config.yaml
dataset: "telephone keypad tones over noise or synthetic speech"
train_examples: 39062
gain_aug_db: 6
win_length: 400
tokenizer: "char"
decoder_activation: "quick_gelu"
decoder_mlp_ratio: 4
decoder_head_dim: 64
decoder_qk_norm: true
decoder_positions: "rope"
momentum: 0.95
adamw_lr_other_params: 0.0021
batch_size: 64
warmup_steps: 50
Rows from block 3 of the audio encoder, named by matrix and row number. Each number is 500 + 25 x the weight over its row's rms, rounded and kept within 0 to 999. All counts start at 0. Numbers have three digits each. After the name is the row's rms in percent of the matrix's.
# c10: first pointwise conv (encoder.blocks.3.c1.0.weight, 320x320x1), inputs 0-79
c10.15 094:505506473508494485503509485462493472476480483526510510516493508466493506480505507516523517447494470531502495509487544496483498526482474495509488519433515503520510475502492473489508520501544487486508532489502517503499495499466494480496501471
c10.16 099:550495521512481499523470517501498511505518494507502475490506532503490459500527531468505507438467497479492540536522505513494500475473514506469505473456518460474473492497517513492499487480511528502525474524535491466475529497507525461525487467
c10.17 095:543466528478534481471476526500503539519537526516497524501541452509500529495452500477540510487460488519501514476486501494506513473490546481473534498506488534462499507476471525503518504519486453514470512509492516463462532529527491524511475462
c10.18 098:513512486560508505547499477509536525467532521493499537507508487520488468478544512515535469478470533488518479483523476496515494533513542508459501527492494504457497452516542517513479518480490461512521505515550542503460477565526512519530500511
c10.19 102:542557467512527540514510484487520542486478533514477517497510512526503496459512541479496491484499502534478498488491480483462490486537503493541525497502498466541501529499468481513512457487495475485471508463534499547489491503504457497519493483
c10.20 092:535558490483516491522485494469470505553498492471515476496474472506473495504459505510506521494522483513551474502482495497456547513495518508478533513481504505519507502519437513448504521525510491472445521512493510550492445485487526513451502491
c10.21 096:484526485531509517477536517500513482510481486512515462530505496544524495488452519520519514495495474534520485489500500518483504503517533488514501499561497469512448517563448462519489474466517506469482490517523505496527483440509460500493537537
c10.22 099:496491536581530501501461508504521516491496483486509502525530524446526518488504509529462482489489489502501536479493479522532496468474478517535507529483531519547452525498525458512506516463489478508454474536483497528483502507491493469495485553
c10.23 096:487465463512491489510512495464486532480528529527518512527486508508470460553475518542519502467516451487471480505517526489475466467489461521479518480430496515517533475484502528469464524491547529536491508477530515444492534508502537515520486476
c10.24 102:479501508441507500498482486538511509496531488525514511469474504509503511482486541476516520487478493462414521471473495480516469496530469492516516549500503523476506502485533511488528514517498463513478494517526482526523485484538526463463543567
c10.25 091:499480539496492487476460455518485495497573489480478516454501478516495510500515480499527486554496507513471470500520522494513481489545496521515481439490471508453482464504523496491503504517479522528516524508479491512495508548512508525506498506
c10.26 095:507461521476492506523507417522488502500532474541492511477515496497474498501487493523517513530496530496482491505504491514545499551499495495505510453507473491504433514457569511481497527540495469534512474487468483503486540516531535469493494494
c10.27 103:521506494501497458483474422529533535448530491518507466497481482540438546526514462535495492500511507521455495499492485477498502515531528483491491481503520536525485498489483502493485543500501494545435485504446504478494510465521512530514493445
c10.28 099:513501438523516484490507481471492466510531506478480567511527490485464475533493496510492487478517487512523503511456508490493473543505489539497540516501524488512505493510443472467532499530519518505487485498457494494471528502501487506519526519
c10.29 098:526547524465484498478532465487463471486521525512487538480497507511486479516475522521519507479484546525524466509496501513513517491457514474435491500507500469481509515478537501499476540499542564536478496459513481505482450477527496497474482481
c10.30 097:488472500481514491511511532497476548536491493486480502495456481522488497514541467532555471448512500475511484515492527490476471527489469518465547505522533496511475496460498490494478556509470497485493459471503512469501490509528518520506515542
c10.31 093:474476480478534504522539526525524502495482501521510534522506479526458498458499464468478506515527491508487499494495519504462494479522495494522508446519505518474492492490504496493509490525512538488542471506577483494499515497485497490491503496
c10.32 097:526493484501516511475463510514535504493527518488532486485511508496487506464505492523508517522481514499534500519498515508492504508531493486463480559486465501489478518496554522461514475494513500538496524517474490493503487517568514532519525493
c10.33 098:488514470522472489515468474503513516532480524481489534497535467557528471513527476472529481494508517567512485491473554486522520507550503498494494546522522471505530470539478488498490503505494462498502498473529462526502457480469522522520511540
c10.34 099:463532507505535509452523487497500506489523479490482510494474564509449491535462552546502528484481504481470480468479511517519497477546519495534475488487511528475480506465531474496517497530483512536495453495550494501501495503522499512519479492
c10.35 105:553483518510516501487491428474485521503563516499505482531497502536487501493497486448535457499550492492466501474498467513462487522475539492483484471460504502457508501538521485479509492491506502523509516504447527460538479463523472494510510555
c10.36 097:534516491545525521503463491515514529494460482526535485505507490504516507511426519531500515481487492496496491490466528455529496436465485534477519526503481492535524444475525527450502490509503491512507483524534473466452526492496503537509469464
c10.37 094:505495515469525496459495499484462550508519474515493507520487523499498506490485481487488500517507485518534484470498507469505504524475473462485503529476531499473541478552530477505532466493511508530530496507481496479512522512470467473485475472
c10.38 099:509404524514533508490508447534506498536534498438538516499493558501469474502480491543531462482501494513514500510512490512586494477507512524532465512506506461478510480495458520519471470483522503458504474494485501527477511524462540505517537481
c10.39 094:537474498485525505493502495525495547511455485514526551493518447522496517484465515495535450508518526524511540510527531504490486474522534526477508495468486525551548513542480489480494507509507509482486514460492495531477480533496508519512509516
c10.40 097:478502470513471487451528484473500474500500529463474506484478505505493493516483492520478496535546508527488529481507511517498532525548482493495490497480468517499462511517509491505526475520498542506464547500499521476517515484515457475515497487
c10.41 101:501498502496537485468481503479488535454546515496492499510492512468494495509484453496490524473559496498502513475457526524531519451486529490497496471509553498503526503512487479516481495452456493470492541503461526488498483470488502464454509500
c10.42 100:504445490477539480493489423480494497529466493502516468487503531490499540503528532559507521529517468535462502471493512523517447498518480487491492453506506498502494462523564537510451521480480489490482489478467537523472477496481501498483480522
c10.43 098:480516479488526515505515527508490486496535528539493525520476474486523487515540489509509501517479510487502512512493505513519511500456480518492473542502526490476502509497461510521509513481468471519486471531529466543507510472495548561494495484
c10.44 106:543509505526488481515512548502484540502489529531477489517533497495497519530466490489473506492484482497528535506502500508555531489548487525496472516494480460508501484541511433570504499478481485522506516483553498491501467556512510468557458450
c10.45 100:539512514484479504529497544464539502492496493492484492501519490508495512505480493536548524509502486463511504541538528471516505517504539485508506519499524477508493521460521480511532519469492513501489525492495515501476508543519525516542494526
c10.46 100:517510504515494514519514527518488481510494475527509482488476510470532485442533529501551501486494498516490509543480530525458485447476487520492523485460518481499498530548503472481523555504508498472483527493482490500518484487527491498490508489
c10.47 093:519507480503492514511468461510471466498512528534536493527486472500542485498535508506522523499494489580461523508489489500497502472488510520471488486488495521502460521544532482479520510503499504510481562497467470506515473471536476463491544491
c10.48 091:510495492501494495454520473547480492519560498493512480516513486476518490508511540502495550494428477521568477528497460490540459478510505523509487510513510517499513484484472480485493497516514473487496513511497474514474445496482468505500490533
c10.49 109:508494519500461486510549524474470526518461500502453465476506515531476504504469505515496484483497488520495503507445508487538548490502535472511466474471506569497482508529492516523495524477531513515473498500447516523525513518513497522505521471
c10.50 102:536517512495515504514534479505489505477507501528508531523527512550510462497548503490494512505503471504515466512454499526521552486547470514472486504478487465509487510472498509460514520518419462513544514503524494514478477538474543488520507481
c10.51 098:510478471510471494526508477498505469518487505519491463467479523495487474498489505494535491520512516517559530516481510468500504461487500500461473397512567481499484533488477489507509493487498525532511466483529472507499510492508489470495501518
c10.52 097:502547490481517516481459483496492490551461489519525485497501552511475516525483475499512491509499469516471459540519504500530482477476510520478479528472446464509509474441489533499451537479523537512518525514495524510511512494517522507499515491
c10.53 088:485532538488496475483529543548505485483493523490487496494490506481487550539496468507503443512512481512546501487463509455489516523511498520500501498437502500490499552515502516545490528537533545500467463480503464489535508468494503466508535531
c10.54 098:525486551533511519469473516493485489502510510493472515501465489547474487490506494453468534485488498480470455511462574501513524503505481495526510464498480472503505492517483512495480548502489530498488485502505500501484487469488505473497463469
c10.55 108:493520490519537502472467525484483485531505494502478507533527497517484498514518497512499465469537453511522531516475485528511505484509457457483513459534496477490500452464509520470458498502492539441517499478480507504508500500527473508488461465
c10.56 095:476499529502485508554533499521512529521529490485500484497478461482489499474522507543529494480498518461524515498488519540481496470490477508490550532480502515511497478439511467507517500511502530503516492509478472479481516517490479497540512469
c10.57 097:513510504499497514486500564488508522484548507459505508495513533507502532543484508532472510489496479514489485510492484475510472487504527466530537515496478449522505481544533505512523498544479554518489474545527503447493497525506515455505506495
c10.58 094:513476471524456483461512526478553538514443507499535495510546528469487523496487469479529502529507501485499466515480500505503473524511488508464505493480476513557455532518492489495508521509465528489523524502516490505511468465537513511520521517
c10.59 091:507470487540520489489497504486511466474488484528483465507499487497530482494531457519546478483508490507504469481457489489534477509463515483511468479504533540500502494516479505525517523531531546491499470506511542480504450482483454510530473499
c10.60 101:575446510479506522477504461502514562492549516516509530504493497473517504471504472529512477498496509502500510530503491509514469514497456546497496481486465533505467484471506482491498490528497525505504537480508469503524492466503516472520488498
c10.61 092:530558519517485496499508465480539521499453514478462497485529507508503471479520498497528524481473447519465488489504485471500488484445510486503506610534472485493490540493516504478540512441510499494499471497465538500515488477515515477457465473
c10.62 113:571465495511511520496508498466470504483460507524482520495564494532501525509554495472538519498516482514441500468508512471481438461527486512541551495500516513486489506486450518484448491499501498536516483493485466520517503466515508507510480480
c10.63 090:481490513482525515503473512503512487443457510491521497527514545505458450470508472510527544510483436508500493524439496509494490552449535505521453513504483493514524464507494481473507512501513508507488485486491476487535464496489521467514514532
c10.64 098:519564535541504504525467575490516516473461513501485480492492506508446509516515489512470508468486484503498496482504469485533538517524505540538526468534532457526479509487495483507517481477518522454450469488480517485479481522530476504504516488
c10.65 103:504468498490515499441519479483520521507486506511508472492482490518501508470479508516501505509503501490473513501496508542471511463523496509536482453488478461501488536522497460489500488483534473501493480519482480486490546462509492529477520491
c10.66 102:499518501502480520490527512508463515516509499479519468494502483494509508501463512528518498491546559488489499468516488484509493479530479565502518474472495485529509446474415455558483508566506492541489486513488498479480506500513489537505496458
c10.67 089:508541538514497476518478529533494472474567543520500519509490463480494490530482510538483487525523467484502532547494547504523514520461508478500537504457456495488493480523484489475522517512522512514519498472463505488502479475509491506505512521
c10.68 104:504459500504496500532469461551520493531514515468504518529515473501497530483518507504504469488489455485535481530478466476532505537500457544491515527493497511524544478484469512475515515513490492455493512505565516473519458483471535473518535524
c10.69 097:533558519481511460524507526464512510511482523498522492509503480469499518463460499499542496461522475488497510540477470509511504505485483524504560529499480510516526485525492503467474499445491526505477499508487513521506478523491483535540490528
c10.70 107:501483498501514496474514491511483458510500529519504500487499476495429500475518501520518518461445510479451507543454494542567521473513505506489499520504470508481535473487471491525483480526471505485493461511510513515545475501566458501525474514
c10.71 102:522439478503514488535497473525529512506496524528498479518500490523473466527512499492482509523472482495535517518452497504496470513542510492500531442513441567536480461505536518517489515490510495517564532483501469465473526495506515528531483531
c10.72 097:536513508521482503574513495516476515479520489494505542521525526489493449501522508503533513449536495505464504491507499489500495482508511459486513476482526541503515467517469486459492569483487501531520488507467468516523479534467482524492519525
c10.73 094:543486525496521510458484459530517449521550495495509524477472508512492445491469498460534477483481470502510498544480539473496481496475486501502491501495493505463448499461487510518506482505523487512491547499449529530494503519471482493516443525
c10.74 099:498533544505500481499500524518524515523534451474497467499507469513503453497485514514512497484529486504472485502474507481502471492498491550482478531515492523484543511525454523529478493560481497480517524494493480539451486496501506508521480517
c10.75 095:478503489478513487518501504462512489482492515500450492499488466504511485505492451517480557497530519516513465499497494510501488467536469475500511471516481482520486454536508489494509554463485530519483486507476481505515494524458528485481507526
c10.76 098:529537536481522504513523483478459516511537483483491561483492525512501553516551505554499473470524479508512504521510543495556489527482530517524503519528469506495482466487536486483536528487498474514466475483502505497466455493492545474501476528
c10.77 098:499476503507532524481480492472458509512502490499467480506512488527482533492486515494517486439455495508494514508488517459529497499499500488489466508481465520464468516525496488484514492491488479530493530501503500544513520515523515494505492492
c10.78 096:509470480479477475499508494514497497517515499504492482503490477497507476482485489495541468510462484522490477487489506549542514457469500513529514512470493513510553530504479465488498467506479531479497489479471460526524453504471498480541489501
c10.79 100:500498543506471468471479473495470432516525496504533501520506537515501478497545533493494510499477516519477494538481533497515500534490526500485492456444560493494538501485525510525518480544521528485480506484511534533478514494491451479524531531
c10.80 095:474482515496498488539468508479481504504490502481509517514483531537467486507543472490492505518526467471516488464523529468479531507451533472502507538480480480475494502516447496524489555530476492493509483475476504448536487497516499481532511530
c10.81 106:466498502481510471494515534529478480489535508475498505498555539494515501561521502526496493487513490515513508488491482473505512534487476505496500498485474557521479497555504553525504495523533490481538527494516477522510553530483514499468513513
c10.82 092:532470514523542504511482521481513496471505493478463570551472494478479537528498509509510528503498499483507508491473527494508481508515512483498476484512483533476500472514533504501505477501505515470484459501498505472546517455492503481483558521
c10.83 098:498483515539516460485519471495471507455499489508490503527515451513506514517489535521472471516478536511504515478458513456493490521497499473475458496488461472541496489469534551490524521517531507533487508538498482503443511495497482520508515503
c10.84 100:491468502511507501474540533513514509516489499467536461557489472503542533446513493500478532499497521513475461492487480484497502542508511478483450517505492504526510547478535512502484470491540500517521499527501531484450517521474516478466531492
c10.85 107:552468481536445447516524488508503507509514529529494509475497473523518508442498480502480530454496496514497555514517512472494494462546483467532460503523518471490512485485488492503483508522523534548500494519481490506510477510528466461484503547
c10.86 093:521524483455507539483534518481479468457516425520502517510511477511480535514495458491427502474453518507500528497450468473517525483517548470480509553498485496534466469457516510506465498532558477547482511498502576497501523519509468528482495523
c10.87 104:475483500511476518519509552479504474500489467459532506480520482504478532504498477501508454524492527526498536463503493475510477492510497508518487496489509512509486511515517535531496505508520488465504541494514468538498513533513448540482521519
c10.88 098:510491525460499523471520472524496474538537472530494526490502508504505516476500519524534481523510509460491529492528508509530457497546515504495547488431497496503513500485484501512446560482519521462477502501492484522448482462509471476538532530
c10.89 094:441551516470488496516512527491479490481523467482490536498476478499508496533529499517517519519490516518541473465516555507481513488493457561460507479478497480535445504502504494502508531501546529484480513498514502500530490488453484495493511499
c10.90 094:525451470491439534489508483493514506485522448489476479498513559481470498525516473482532515485506465462506538512525519522509477499509505500499475487511516533483525468493499491513507490476523524464501484493468485520480516500539509497484521488
c10.91 104:495474465476494494529487486549495478513482516492506504478488490468483452523446453506443542512498515436478499491518497516489505477501489524548502534478512492500442462524450533541477494459490480493511516566514489476507509538473496490561492499
c10.92 103:467553464524511493512496543494510480505543467531480539506482506495495462493563542533486532495487484486485488511500524500498489500521483462494503565499537541521496530455553535486481478528538478538530478487457521464472464526495518494533478462
c10.93 102:468500559517481515482498483512507501464535487456506483522516514486522528500527511538493468522504520525503460520466516512493513518474528517489514555504523491519500532494509528477523524471516526472517463502525520496522485499473473519495565482
c10.94 096:551553466464520505494513493483472496483464484522520469502506515514534527489509483530500474486521502517481494509465475493499500533516460488509493488441497527522542482494480491451473527530455489523496461515544511514494479495484477498533509487
c10.95 102:509524480527512527496548472486517517545508495482494515483492531468502473461479515533513534527495515503520514497514545537534487497566493470488485530542507498537470506499446489533509459475523513476503496514455493520540507499512472541522499499
c10.96 098:488487480513485438500492515533498560552487490492520478543496519509532465456444480496557482511499456541499496522530507522501487513463480544484468475508470485466477526503501539537480525491464460506501467531506523477562556532478489498541513497
c10.97 097:519466479469507495491528460538482493480521485505522490473499513500479507488485509504527559461494464527476514504518518509482517466460494511523519458504508473525514537488473486484504527441485488491507462510479504500522495479468508501545508514
c10.98 098:498496494484504514519521504509545521473593514486473537506536521543486482507458514533501486534463515477484475510492529505490538546516516490518532548533491464518496524492518481459507547518468516548546465473519517529492565501488537534511488503
c10.99 105:557502496523471476471536497515488518486493492499517489477502524507522482460453502523524530460463527487508487471492562488516489522499476504502481485514519476516478479555491515496476491544510546489494472533520542521506487460540542479523503477
c10.100 095:508465508503490506482520489514507490480527494503501521468522486519459509472540518449489493442502453488518537496510527541498523503531477510496493518532477505532516462497551457520475492437489484545495556525533457459470458485458499488516505552
c10.101 100:493536519502498502527489518487501470487486488490525491499464517523514484529514582511514483521500478503452486489507562473487496499494476509488474513515504511482510532520478484532510498461483489486478452483504555469522496480507457493484479502
c10.102 103:501508511479453474517500499493503523538484560475492525510463486477450516486540514494518515501469486505525450510448517544483536490521481496485508526502475480464502467494477490521462479493535466516512509500506509501524517479475481502473509503
c10.103 096:530469495492490516516499505488514528496511443523499487496528498460462493504538490482556477491476555546489520496516511526495528489523511476512538519501504482528491488513490498493458482488507522487508514530518485472535512475469503546485496524
c10.104 096:518475483488517521525459554499502496499457487487486486507516503486498511540506482500523477535491534524515506486463472515496470524531486507512536529492491521496492476544515498493511501486491437493485521465502546490487511533465473528498525503
c10.105 098:505492487503503521494497535508480484526531504531468494514514526530505525501457489472536480491541524529512490518530452521484502516473513502483479569531471464506519509479535502508483466454491511502472517521480459504527482491494480475535498454
c10.106 102:496558510501487530494467510477534548488532493468531510492505520513508480469497462524444517528523486510537557497520498518500508557509521528473504469490515509486481536491510535526501554482472467487516475496491502516468511475501484490500509504
c10.107 098:514540510546475536483517455526525475548495471495477525492540507465495499500497531577477541482478504436520467503472501507499518523494501461481481510486535520497522519499450536510484469507534512483471527494489508454516513525485503504521528512
c10.108 099:496503504502483482529500499491487493482486501486465468522537526471536498481493533485528484520521479515530500513457508514483484497531520486512535488508482482502544541540506524536524492478491463494475522494512501491500510497496469509516513533
c10.109 093:524502479469488498468500541506454504498530484455476492482511496487488508483524467507523460479523467521500499483513492470495509476510473484473464556508536477466487464498464508510499516514483518507519447535471509503514527473512482490486490456
c10.110 102:518507480503510551487518502496535557518485473515526504467475481513490495471441487493454541505502521523564499518524550496484487496520485487476510547484476485490502438514474499484465486480547487482500494495485497530462525468505470481499549525
c10.111 100:512483471492448491485499510503483528537538515501451523505546487450510503515487487513480554467501488495497487523497502530513466464512464524461484476478517516525473481535491505481503464487545524520507480481539501498549460520492557494456497524
c10.112 100:496502477466502513500529489513509495505527503504489552502455518526513530522519512546518519514477508504467506494511479523502463539502495499500427556551501498487513510515511520488499504535492471503481534504509465519551497483549494461472538512
c10.113 098:481505519486456518529560507505543534525518485516479507482516460517537480478516507450530521530521446487506459525488508492445519451472503453500544488509500480492461495496499513524470485467499490529468563523510507495493514511484478518484512463
c10.114 096:486498498485476491492482485542490484537556545520491495490476531520484528474518537454536546491516506487540490512472525524486532462489523547522536512525523528464504489529521469466481556521509473515508481508495485497488498519465513518535490524
c10.115 102:465485510452465500507501547484511512503470474514505494522520481472479520508535507465533495468530540516497477459443526497489504515470521491531507491520486468529461471499560511501467512524517449507523487469522526511510519585496524465513520517
c10.116 099:477499484480467529484438470488490499506518487452432555490516475532495458484491448486552489534492479537534498495520497493466498499499505491484493530524513501504522557529501504525468534454480493524527507520499475503486478492506492544507481571
c10.117 111:497510523512443520448517486468477525520469489514519504470489504517495547489498479493462517563513509498509535485511514482572518518501528506517483498541515517509471500505526528525488524515488481527491486500478479496493528477478509516492485504
c10.118 093:516502524488442473522459523527478492498490474513455487476514488493527494522472474486536516480507487508537517528464427527463518530478544494515515544474504523495497479533528511517516503461504535548502466522507509495477528503451509537503506490
c10.119 109:470498508553511496543512462545534467467475475491465518497523488487501495510500480511487479467520516438526488496464506497520538490465535487474499507505473500485521505506488500492587475486458461503513510497499503504457488475541484484510496526
c10.120 104:517519509506503491465522501505520508509501491471519534539476508497511515523516508538510538495516490506510505479505509560510529496521505488522498518502491478491521499508503486491466518505490506539492473494549520483488494489469476546484499460
c10.121 100:440489504514414473480525516499524510483515465500487537488502517499509502501506545510481508509484483517526480495497506513537501496461519513455482505505507535469458492493500478469529500448499508493466532503526500479486512507487471528543497474
c10.122 097:525497534480453499530484533494499480477499476484459512493474501494511509451512461516515495510509523489542479486526519501529495480477514501531468483501527512498453502503488515520494535470465524500474503501493513508476477513478482506483453516
c10.123 101:497497523452474472536504528465503462494528495516525509513480528524460574457530533512505519493486531548512483514481522495524523506500431485530517537532539456496457486467505485508463531456521512508501510507519481477499487505528484492488497510
c10.124 098:513470525476476470458506535511474488542500503477452491491452512490503504474482524481532501460513468512492492523488481468474503517547453435475511534529482496487508495505526515505509531483510471465522477499524478517483521508483485495511459492
c10.125 095:462509487478489507501490470484487477465505474524481501475520472483494539486481539502540531545480497499499495534485498543483512539523513501477534509528466515489482525456473482500518470481509498524497530522505470470520479492527493494502496516
c10.126 099:505521484522553499465518513525506522513538486478473512527497468474491495517495527512485502490460477479516490518489485486486476465519495497514447499510512495526512483527503486525522500476550494513492477494470518495491507519508498492511478484
c10.127 095:488499465535489518454510523468497504501491496471461508515519495467530532534518503475506510472515517521498564516470443518503515461485508498514478486497553486473522500528506501454478495506509463530516506462496521476499480495500484506518498483
c10.128 109:522508507481484500513495488495528470466473470519475530537515504494502505462514518526523497500524454481499497494515506522492473512558506507502508538501461528504513515501502495499518543483538458515505481514511467477539512496524584490467500519
c10.129 096:518499505484478510488526499476530526527531433528480512493499456488512504460499494524484456520487521494487514515479495530518525518501530513498501491498495475481517496545513527467509520446525509491532488456504546516495480493545524496465521525
c10.130 091:519509545458490505501513455508470501480521521517491510472497521509499491486483501492533518467519496474504535485479537492466509505546461486527511410507493514493494484498490498461537490484543524529478467519469502499542515494496491535538506453
c10.131 100:515487504501464494488486553543466512486505508476478474474496519507475504505488504494500496531492540446509524489449458477529546501520478493509462525506520518510482527533523502474482466491505541473521545508553513483495517484458460483511475475
c10.132 105:526514512497547485523462502515521517485508504553504481481459501476502502481488485502498459480504524438491490474505535502500442497501531474509484533495495500472519515513495526496505526524513576497510513532474498474504501501517568509524484462
c10.133 103:531515478496499458475472469467544513503444479480484492472534482514492474493500442487499497483521460517489505553491513485464492473461502504520515558517497544504486465497530452501513491499510460492492487513521487490457493493511515474506490510
c10.134 101:482540510483469469505454478486501449430483459517517531521472511464503535496493521488513515533519511505509518481521494507498502519506516510510490480493513504531477464502438504480514477538511493493523517496468458524516508445505501520503503555
c10.135 100:449523489465495485477484464481534503479481472493457467481508502500493516518518486501480512514487494479544524492503509494547497464514529525488489480525523506452496534510504504486475491485506498489480554499521485549494524497441492525495516483
c10.136 098:470496497537499485502513509509572528496514529483478497494480512473477480476487526503489506491516481562515517496474456530439482510555522483478538462509480501515506483523504456504522541474507471486464464528497464500520502467511487508497512511
c10.137 101:504537488524511502512497540482509458567487501513513534529509500503535495501464466519527471487510521525527528486502487507506547471488461469515515488465535500494507510559476537543501481498544439501508522486470494541475518463490550500498541481
c10.138 101:490508476523514525451491470514460497527517508505475505544495472522490525489453476493487495476467537520460480514466517482487506522505541504467531528501526493470484466555507500481481505502557479482504495507501490528531480473501530512491526450
c10.139 104:515511503510550492501534499531524513507467480499517498528504496527508517547486516493504506511483479497527484511504517474440460500482523498493506507508458509517532468511475542461472461518502522484487475478508489491541523498513503485475481480
c10.140 095:488523549487442479539500496509471485475563444518490508527488521510522528495454479459500504531516482499499509486521482493487484486483495499510505548511546525496512554506519518504537511473515498500501480485491513509509516505534449524502518484
c10.141 089:534497508481532472483469571527475512475543465508499510522516497519500461544511529478487531576497537533507467500532510476510487530471460487521467515514515521490527471495541452476530516524513503511479494539529524460550528485505460535457477531
c10.142 099:511501506498555516467497483478494512479495518483553461432482563517499495512496513545500543463498466517491492521470523491487553450498500525510466498518510470495491483494468504516463522560531531505529524471514491535522486496483521495559508499
c10.143 101:522485517533484549486497473531494489492531497459476454485476571498545490468496574500498512526513512470480479499489496505498508487486495504454520517483488483507484489539504502528464537469505533533515504488549476513498490484518459536517499536
c10.144 099:491478516496456488500477502510474532500471487466475510513548522533518493491491484520525497534554532491527521522477484500542517533472511508514473489516473542482510497482494491500522522482515569508476477511499494468448517500479496524466428474
c10.145 095:483514499510503495475498527500511509502506477477508501491478518490476547482502506494533505542512515514508477465555448498460469487495491485489541497518492478468504520495554503463544517542497477536527520492514462486526530516500520475482553539
c10.146 100:493536493481459487538480464533514494511543529517533507495476488533494505495506526474473487492519485503464461508525540521501443493498497471582529505553527476510482519509515491476497480461500492498525495516482480470505499472538502517526489505
c10.147 095:478487485486480439537503513468524508493468473492489498536472511510531465472531483475515509499509474524433516528478504510482479483472535538491535513477485505515473515486500471515515505497532488505472522452516524452501538519532466511522524546
c10.148 100:464536482499511496502472549498524531504581458487493474538520489514490505520473536457546506555471492472476560493516510469537483480492480499456501469509482497503526465471553508495479513500492510504483507484536536520480488460489552497545472522
c10.149 092:480482470498493503523496431493523463530491493501456500501504495465505515509570488536460492461474481484480536468502479493486485475508506506502513466482471500488481510465489482540476532495533532452507521533497505482531504477510504494502562524
c10.150 099:502462496485438512514562458501488518504537498503517491477533526476491505457532500481539517480485499531482487544522541526493478443523508503493528477498519520519516489489538465513546546493510450484521495488496478485451457475495500466518492514
c10.151 105:533513508463535477524483485511511505509524502482500477488552443473483490501494502486543503481506510462520479518514473488508514509481483470506508496485508483487492519507462525499488536465488540488497486509483526514532505537475505529519506518
c10.152 097:496556500535480494465556512522480479537533448524514474491520486480493514479557479493534491464510499527526455489497503516489484476548517515484506570523499485515504490491508494566508501492497475496502462454524461486510516503488482477457523471
c10.153 095:492545489491491513500531509521533448556485518506450492485451484502517476519496536517521538507494491476509499503475478503487526483523462516481487584514529506489503508492533516455503498514484511533526517501488559512475507503501498522459483491
c10.154 099:461505470522503476503523499518495486489491529516521483506539513514518525537478511488488501487559505517503489482485522477516531546544491489500487521530529500487473472474402587496520500479480511501511518517518518489471529505485494505480524471
c10.155 103:497539516477487494514524531472504507508514502523499542494505507531514506501535478511529510545538521486506485513534482530458475481522501513536479502518542515523516528492434483503478489506512505505518510544496476502479493510455456487488455480
c10.156 096:472483500467470475463495472483506478483476477494502473495463478538503515510486546470535523516491496526481509499470510511510470492519528482466502516510485488496498499473491524525502479491502459514511534506482501513501462504533511531471488522
c10.157 095:534493542491473529479509490484504506507512486521500503455472487501527509524534492458519517516458501528526529478546515511537485502469483502502508553516502512514445469479493472498489495485496524507487508502454455547583521486518497535503515555
c10.158 103:549539450513522488517491538493471494510514497504439494485501483527481526515457495415458476511510525485429477526476570511508537464477532513514519477505503488501516494513478502530449469516498509482501557477495518437513491493477485515499514514
c10.159 095:505492537459515471506475507509510501499507487505507517498511525470514539504537510547509499516506526544532510512465476476493487532481533530530496542564508509489493544447486485479462512504541502573495515479433474449489504462543513502530544527
c10.160 096:473514536518485509562507523505477472537513530503470520482489479549469474476507488542518488515498528503543495471541491459496491481531506486507495512512530473478487518490513478452490479551502517494522532520492502433516482504517566471478502521
c10.161 100:508479465546479537511524511481476543494533465529497497484503492540491527547476512477528507495479498484529529516490488523500511515485485488471502483497467481509474515515476456523533500506501479516482485497492541450507536479505602503498527515
c10.162 097:523502473508505492536489513501497516501564518462519497493510522529492484506470554500497566457512488458476502514518532497518490498591514517508503507552502505512495512513536497532502538512495516496500470498517497502505518519474457530516485460
c10.163 102:493503508495474455446494503504516477495461524484514444492567537493491501508477488525484523502496511508494460502479488482532497498527493506472492552504492526490532465522469446485460506509514491486514475537523439480425497515516510456526505519
c10.164 096:521487515492504502497502460523533512476556538528453495496498530529516472540478540486530489485489447526521486472538507475503465476489458487515488526459487508523491549503554463470505454513506517538510477516487473565501512500530523479483507560
c10.165 098:507560470486522463494482504532605481493469512476479507482482506497468555479509489522520472521547481495503480490482477465521499491465491467518490462507500468533533522504476525483515512499514487490520528512517494489500527517512510470477482504
c10.166 108:496486531519511508512489480512499499499482480521492546493499515478486481533501503431533520460506526526509494515470523470499470457529478495496494508496540503508504498508511529522459486483486521512523524559486506476517480502527452464511477479
c10.167 101:503429539501497518540499519470508503474523470478473435501485519551486476491488528526496513469544520553468491438514522503534506475520506496521516502486464448500528477513467509474512511529508462523523507475532485526514502474472533509460528512
c10.168 103:495516529509485490482448519501506511479458480494501509473488469498473436511491513502474506516518459517537490539484501493495466461493486514499486512487523517549502528486496496484492469459511523500499498526484517484493523530513496514483501502
c10.169 099:543445547448467487511527494522527464514520516536507492505491478530506507462460512476536538500465527486470454474519548507486479572502442478468511572496499470516515515513523481459464464489511485530521496462533500505535495482513523545483472528
c10.170 096:495483519491477472491489526489501503533527475469470476470512508532494516483518504461502488464487458482530495477482498501508508524518489514521514519465507517513481522525467451506450482533503500519484442523463448523523479497507541532493505481
c10.171 105:525536525495533484538573509480516466488488462512510478517479511488512494504519502546492502499498470527498518528496488509482499498462540505523442493496522472525469508490497508521476522520523531526511503479538451496487511537503565519529488522
c10.172 102:491521537534456498532476524537472486522523519471476533524535484486498528500511498495508506495481507470469458520538493485496502521518477554492550501464506529502528485501462500469515517535511493541547519497475472481482511536521485511519520546
c10.173 093:518506445492481522528523497508501491492456540512493482482513497462498503456498511544518497523477459507526498485478531491471470481501489520504502499532561478526509538475470553470492459460463534511489521461482513550536525531510514512515494533
c10.174 098:541504483475501516486516492518533464508500523524540493502538502498503521448494522470496522490482474548532528497503469534491511460533486506511530491488532470503494522504497473497426457480491481533533473513508500492500531490513483513503463520